From a checkpoint of a small image classifier: 2.26M parameters, trained on streak pictures of flow and ridge fields.
Rows from block 4 of a small image classifier, named by matrix and row number. Rows with one number belong to one channel. Each number is 128 + 32 x the weight over its row's rms, rounded and kept within 0 to 255. All counts start at 0. After the name is the row's rms in percent of the matrix's.
After each channel's rows are labels from the 100 images, of 14976, where the channel reaches its highest value: "strongest on" is what is common among them. Only what is clearly more common there than usual is listed. The data: streak pictures of flow and ridge fields. In brackets: how many of the 100, against the usual share in percent.
# convs1: grouped (5 groups) 3x3 conv, stride 2 (model.blocks.4.convs.1.weight, 160x32x3x3, standardized in use, each kernel summed), inputs within the group 0-31
# convs2: expand pointwise conv (model.blocks.4.convs.2.weight, 160x160x1x1, standardized in use, transposed), outputs 0-79

convs1.82 130 [108 158 139 100 154 129  78 139 193 120 141 102 171  84 113 168 172  82 135 115  75 105 126 151  77 138 132 139  79 180 115 137]
convs2.82 101 [151 137 110 129  81 145 112 129 151 115 118 113 115 103 113 108 134 173 120  67 138  63 162 131  99 166 118 156 188  48 133 146  71 103  92 157 159  84 165  78 117 126 111 123 104 150 137 133 117  81 154 110  97 127 162 134 131 114 196 129  67 118 133 159 101  66 100  42 157 177 200  90 127 153 202  96 117  97 159 111]
strongest on: turbulent (87 vs 10)

convs1.158 089 [110 185 141 136 150 160 139  63 160 144  96  97  88  47 125 160 154 166 140 144  96  98 147 143 139 129 120 129 125  68 141 167]
convs2.158 109 [161 155 118  97 163 160 121 155 145 122 165 109 152 143 142  97 140 133  77 139 146 113 129  97 103 129 140 125  99  72  82 135 138 125 130 136 134 110 104 118 136 111  85  81  90 100 102 107 113  70 140  77  82 100 163 107  83  80 131  93 119 222 117 127 185  76 135  89 103 206 145 142 154 212 133 211 147 129 192 115]
strongest on: parallel (70 vs 9.8)

convs1.86 099 [ 80  90 136 168 123  88 128 158 139 181 128  67 154  77 140 128 138 143 134  66 146 112 153 178 110 118 177 190 131 124 135 143]
convs2.86 080 [166 164 142 105 125 123 103 164  76 126 117 108 102 106 135  70  66 106 110  99 185  98 132 153  88 145 115 107 117  96  59 146 108 108  68  95 123 174  72 126 187 135  98 110  81 164 146  96  76  98 128 110  80 101 107  99 114 106 125 112 173 107 206 184 164  90 124 115 120 122 120 108  94  88 138 185  34  84 132  91]
strongest on: pair of whorls (73 vs 10)

convs1.106 125 [147 134 146 147  51 149 138 150  83 155 169 134 159 106 155 152 101 134 149 121 103 130  56  82 161 140 146  82  79 149 155 164]
convs2.106 116 [105 125 146 130 135 149 117 112  65  97 107 123 161  59 103 117 120  83 114 155 142 205  84 104 195 116 117 111 154 172 172 100 167 151 212 125 138 151 120 190  99  81 118 129 121 121  89  91 122 167  48 105 136  87  86 148 110 113 101 122 134 103 118  72 106 169 129 174  87  75 132 140 132 119 135  81 166 175  99 100]
strongest on: loop (30 vs 10); delta (26 vs 10.1)

convs1.142 104 [133 199 162 145 138 164 136 100 156 161  99 118  95  53 139 170 164 173 154 152 105  97 152 146 134 135 106 150 114  89 140 180]
convs2.142 096 [182 159 153 130 202 164 139 131  94  94 116 155 128 135 136  75 144 117 107 183 127 114 118 120  98 100 148 118 115 117  79 127 129 147 125 125 101 146 115 103 155 172  88  55 100 158 137  89 101  94 150  93  81 109 156 101  95 105 123 117 117 202 140 134 219  77 153 123 107 184 127 148 151 210 118 195 117 129 195 112]
strongest on: parallel (99 vs 9.8)

convs1.107 110 [165 140 143 122  80 166 120 152  98 161 158 171 155 115 152 164 128 141 170 115  70 133  95 106 183 131 153 116  80 169 163 182]
convs2.107 090 [ 72 114 115 128 101 151 100 152  63 178  74 142 141 120  90  93 126 118 102 134 142 171 126 102 236 101 116 157 137 171 169 133 150 111 211  81 140 121  90 186  78 120 120 163 136 151 105  81 127 142  74 114 110 100 148 155 124 113  96 134 153 105 103 109 111 124 106 157 116  61 128 119 135  99 136 119 160 166  94 103]
strongest on: source (31 vs 9.6)

convs1.105 116 [145 114 129  80 115 177 136 113 119  88  82 165 116 126 116 135 139 121 130 201 176 178  82 100 100 175 119  99 133 111  64 135]
convs2.105 095 [132 159 196 193 181 116 112 173 119 159 169 186 110 113 147 183 133 109 128 159 119  89 103 177 119 136 155 105  86 116 140 128 146 129  94 121 134 122 173 125 155 176 187 166 167 106 204 210 157 139 150 202 163 155 119 126 182 196 107 242 125 144 131 138 110 151 179 132 110 134 108 214 127 102  88 136  97 178 109 149]
strongest on: parallel (96 vs 9.8)

convs1.44 095 [128 143 166 189 133 151 157 133 163 160  48  97 114 105  95 162 119 126 115 149  78  90 160 142 135 122  73 155 175  98 150 124]
convs2.44 124 [108  91  99 113  86 152 161 175 151 111 145 121 157 109 176 155 172 158 163  78  41 143 163 112 127 138  91 199 163  87 172 166 148 110  94 157 176 104 146  87  94 106 172 111 149 121 140 134 174 151 126 144 147 193 118 154 149 159 149 177  78 145 114 147  83 144  98 120 174 133 132 124 154 158 129  95 142 118 114 116]
strongest on: parallel (55 vs 9.8); waves (28 vs 10)

convs1.38 125 [159 152 135 149 151 144  62 147 147 158 114 138 141 146 129 129  54 146  51 136 152  96 151 153  90 105 155 144 149 143 192 159]
convs2.38 107 [155 148 145 148 139 112 120  84 101 107 117 144 112 130  97 106 116  85  72 148  94 147  79 135 131  88 115 111 114 145 100  66 105  81 120  52  89 156 141  85 140 154  78 113  75  69 158 117  95  92 129  94 115 109 123  39 115 101  88 113  85 157  27  63 135 110 174 126  94 116 114 179 118 155 101 125 153 155 138 116]
strongest on: waves (75 vs 10)

convs1.119 120 [136 121 155 143  60 178 153 156  82 168 159 145 145  99 138 157 107 138 156  97 110 111  73 102 188 126 130  81  86 135 158 159]
convs2.119 111 [104 113 160 127 120 101  91  79  72 121 130 127 131  98  70 116 110  85  90 140 109 164  97 116 187  95 129 114 143 173 151  84 156 166 185 116 129 158  98 150  81  79 103 134  99  77  50  75 105 155  73  95 122  88  87 122 101 107 102 100 133 120 119  79 115 148 157 165  97  79 128 133  86 112 123 109 151 155  91 121]
strongest on: delta (27 vs 10.1); saddle (26 vs 10.1)

convs1.73 083 [123  78 172 197  66 108 123 136  97 169 158 114  84 131 179 133 120 149 165  96 155 164 144 166 149 161 152 119 165 120 134 154]
convs2.73 091 [143 176 117  93 125 134 151 146 128 104 125  81  96 164 131 140 111 111  57 119 194 162 122 138 146  86 143 140 103 156 116 116 180 166 139 114 134 203  39 122 156 106  77 115  72 140  87 147 127 128 130  83 157 113  97 131  90  91 108  81 153 119 126 138 203 153 132 151 121 137  77 146  53 117 115 168  67  93 150 165]
strongest on: delta (55 vs 10.1)

convs1.22 102 [133 114 138 147 221 142 146 121 131 118 154 146  79  75 145  92 162  99  89 157 135 146 105 112 103 124 136 177 160 199 120 130]
convs2.22 100 [ 98 129  99 153 115 116 169 135 176 117 150 139 153 106 155 117 127 229 174  94 147 112 179  89 110 188 152 203 149  75 158 168 106 116 110 205 205  77 126 126  85 135 148 165 147 129 101 121 148 126 172 147 128 152 148 153 151 154 191 147  48 126 137 135 103 122  89 103 198 142 158  82 142 154 186 118 159 110 147 142]
strongest on: turbulent (91 vs 10)

convs1.126 120 [118 108 114 175 141 118 101 156 137 152 132 131 151 165 156 109 132 149 118 133 191 112 130 127  85 159 182 119 192 141  32 112]
convs2.126 074 [143 174 163 158 187  80  83 140  87 136  82 167  99 105  93 142 121 116 126 178 141 145 106 143 146 125 185 163 101 142 105 151 178 185 129 138 131 142 142 174 132 123 110 110 114 135 119 125  82 131 164  96 139 120 123 111 103 126 125 116 134 178 122 156 142 119 157 137  83 133  87 168 105 147  87 115 135 186 167 169]
strongest on: turbulent (46 vs 10); pair of whorls (27 vs 10)

convs1.99 103 [129  74 149 104  66 159  68 110  92 141 148 167 158 112 123 161 142 116 147 177 136 170  88  88 178 145 145 116 103 167 148 150]
convs2.99 108 [ 72  78 102  87 137 143 162 168 147  99 116  85 196 151 177 176 123 115 132 114 129 147 116 102 168  65 114 118 111 169 188  94 178 169 179 134 124 150 130 173  63 129 146 163 128 139 131 180 184 127  53 134 173 141 114 174 152 150 114 135 123 144  96  68  89 186 117 152 129 129 112 161 157 130 122 139 126 134 123 110]
strongest on: parallel (51 vs 9.8); waves (34 vs 10)

convs1.53 072 [148  99 169 105 154 136 141 161 123 143 123 125 121 146  62 140 119 142 141  42 149  79 136 169 174 119 127 103 115 108 159 203]
convs2.53 098 [113 116 119 168 142 127 112 134 128 122  76 109  98 129 124 150 152 164 152 126  70 136 182 134 126 142 168 210 164 121 170 179 117 163  81 162 211 150  89 144 120  87 108 113 126  87 112 114 144 141 121 101 153 147 119 133 132 135 138  86  69 121 143 185 123 118 115 122 160 163 133  95 121 145 167 121 170  96 127 220]
strongest on: pair of whorls (34 vs 10); waves (29 vs 10)

convs1.41 130 [140 151 139 145 142 139  95 140 150 156 134 144 144 147 124 140  35 162  40 139 162 130 146 151  54 136 155 140 149 125 162 142]
convs2.41 110 [173 138 176 141 187 102 124 134 105 123 131 148  98 117 116 114 110  85  79 169 154  79  78 140 106 111 155 106  95 138  65  69 114 117  94  74  93 153 125 124 170 177  90 109 101 107 140 148  79 114 134  99 110 124 102  23 123 119  98 122 132 161  58 134 158 107 194 106  74 116  95 174  88 153  87 162 118 184 149 117]
strongest on: waves (83 vs 10)

convs1.85 112 [101 200 164 128 184 172 163 153 138 114 167  85 139 116 120  68  96 105 103 100 135 137  58 159 128 135 141 105 128 127  98 111]
convs2.85 098 [118 127 157 113 132  94 131 125 142 161 192 152 111 137 115 162 134 117 164 124  88 139 118 145 105 152 142 145 131 111 124 129 157 125 102 169 143 133 152 134 139 179 220 187 168 122 186 135 185 183 131 228 148 197 147 156 234 224 125 209 152  97 148 141  91 123  96 146 134 116 129 148 155  82 113 100 113 119  95 123]
strongest on: parallel (55 vs 9.8); waves (45 vs 10)

convs1.90 097 [ 94 125 139 175 164 130 181 209 163 170 143 120 162  97 152 125 133 110 149 108 155 111 143 188 140  69 134 112 127 160  89 114]
convs2.90 080 [170 153  87 138 142 184  98 135  89 119  35 124 100 153  75 161  87 138 125 139 154 121 138 161 180 112 119 158 200 130 128 135 150 155 127 166 190 148 124  98 186 151 130 118 109 189 153  99 109 160 154 110 159 147 193 165 158 147 131 129 152 113 153 162 170 149  91 168 116 176 114 117 154 129 117 176  92 111 166  88]
strongest on: pair of whorls (61 vs 10)

convs1.28 071 [182  96 131 131 142 183 117 135 216 160 144 100 142 117 158 155 152 130  87 125 171 161 150 103  80 115 112 160 160 156 144  89]
convs2.28 077 [109 130  81 140  77 154 168 164 153 148  81 163 183 128 179  99 134 150 150  83 104 166 145  92 156 116 103 167 140 179 121 149 166 160 182 171 136 101  92 121  82  88 139 109 145 158 124 100 143 118 113 127  96 121 157 109 134 135 135 133 107 108 103 124 165 109  79 154 154  86 113 131 102 161 126 149 138 118 135 166]
strongest on: saddle (32 vs 10.1); waves (28 vs 10)

convs1.34 109 [119 154 146 164 156 161 154 149 172 142  82 106 149 123 108 154 145 100 137 149  82  90 142 109 140 117  37 164 181 111 171 150]
convs2.34 086 [ 88  86 130 110 117 145 154 159 179 168 144 168 171 162 195  86 183 161 161 124 110 144 151  77 126 139  94 134 156 114 158 165 157 113 113 142 133  74 151 112  63 161 178 147 171 101 143  45 168 166  72 167  90 171 153 150 163 167 152 155 117 130  89 114  77 115  76 138 155 124 140 135 162 170 115  97 165 140 109 151]
strongest on: waves (57 vs 10)

convs1.153 108 [141 195 179 140 116 165 104  83 135 182  84 143 119  66 134 147 142 157 169 124 120 100 125 145  97 140  65 148 151  96 123 154]
convs2.153 119 [179 212 163 181 153  80  89 138  89 145 132 169  96 155 136 122  98  94 102 206 131  81  82 163 111 117 202 101  70 120  85 112 149 147 105 107 116 134 117 127 157 169  97 109 111  94 140 144  83  91 189 118 120 119 102  83 107 111 111 106 117 201 117 144 149 103 164 107 101 175 127 165 124 171  99 117 116 144 171 145]
strongest on: parallel (97 vs 9.8)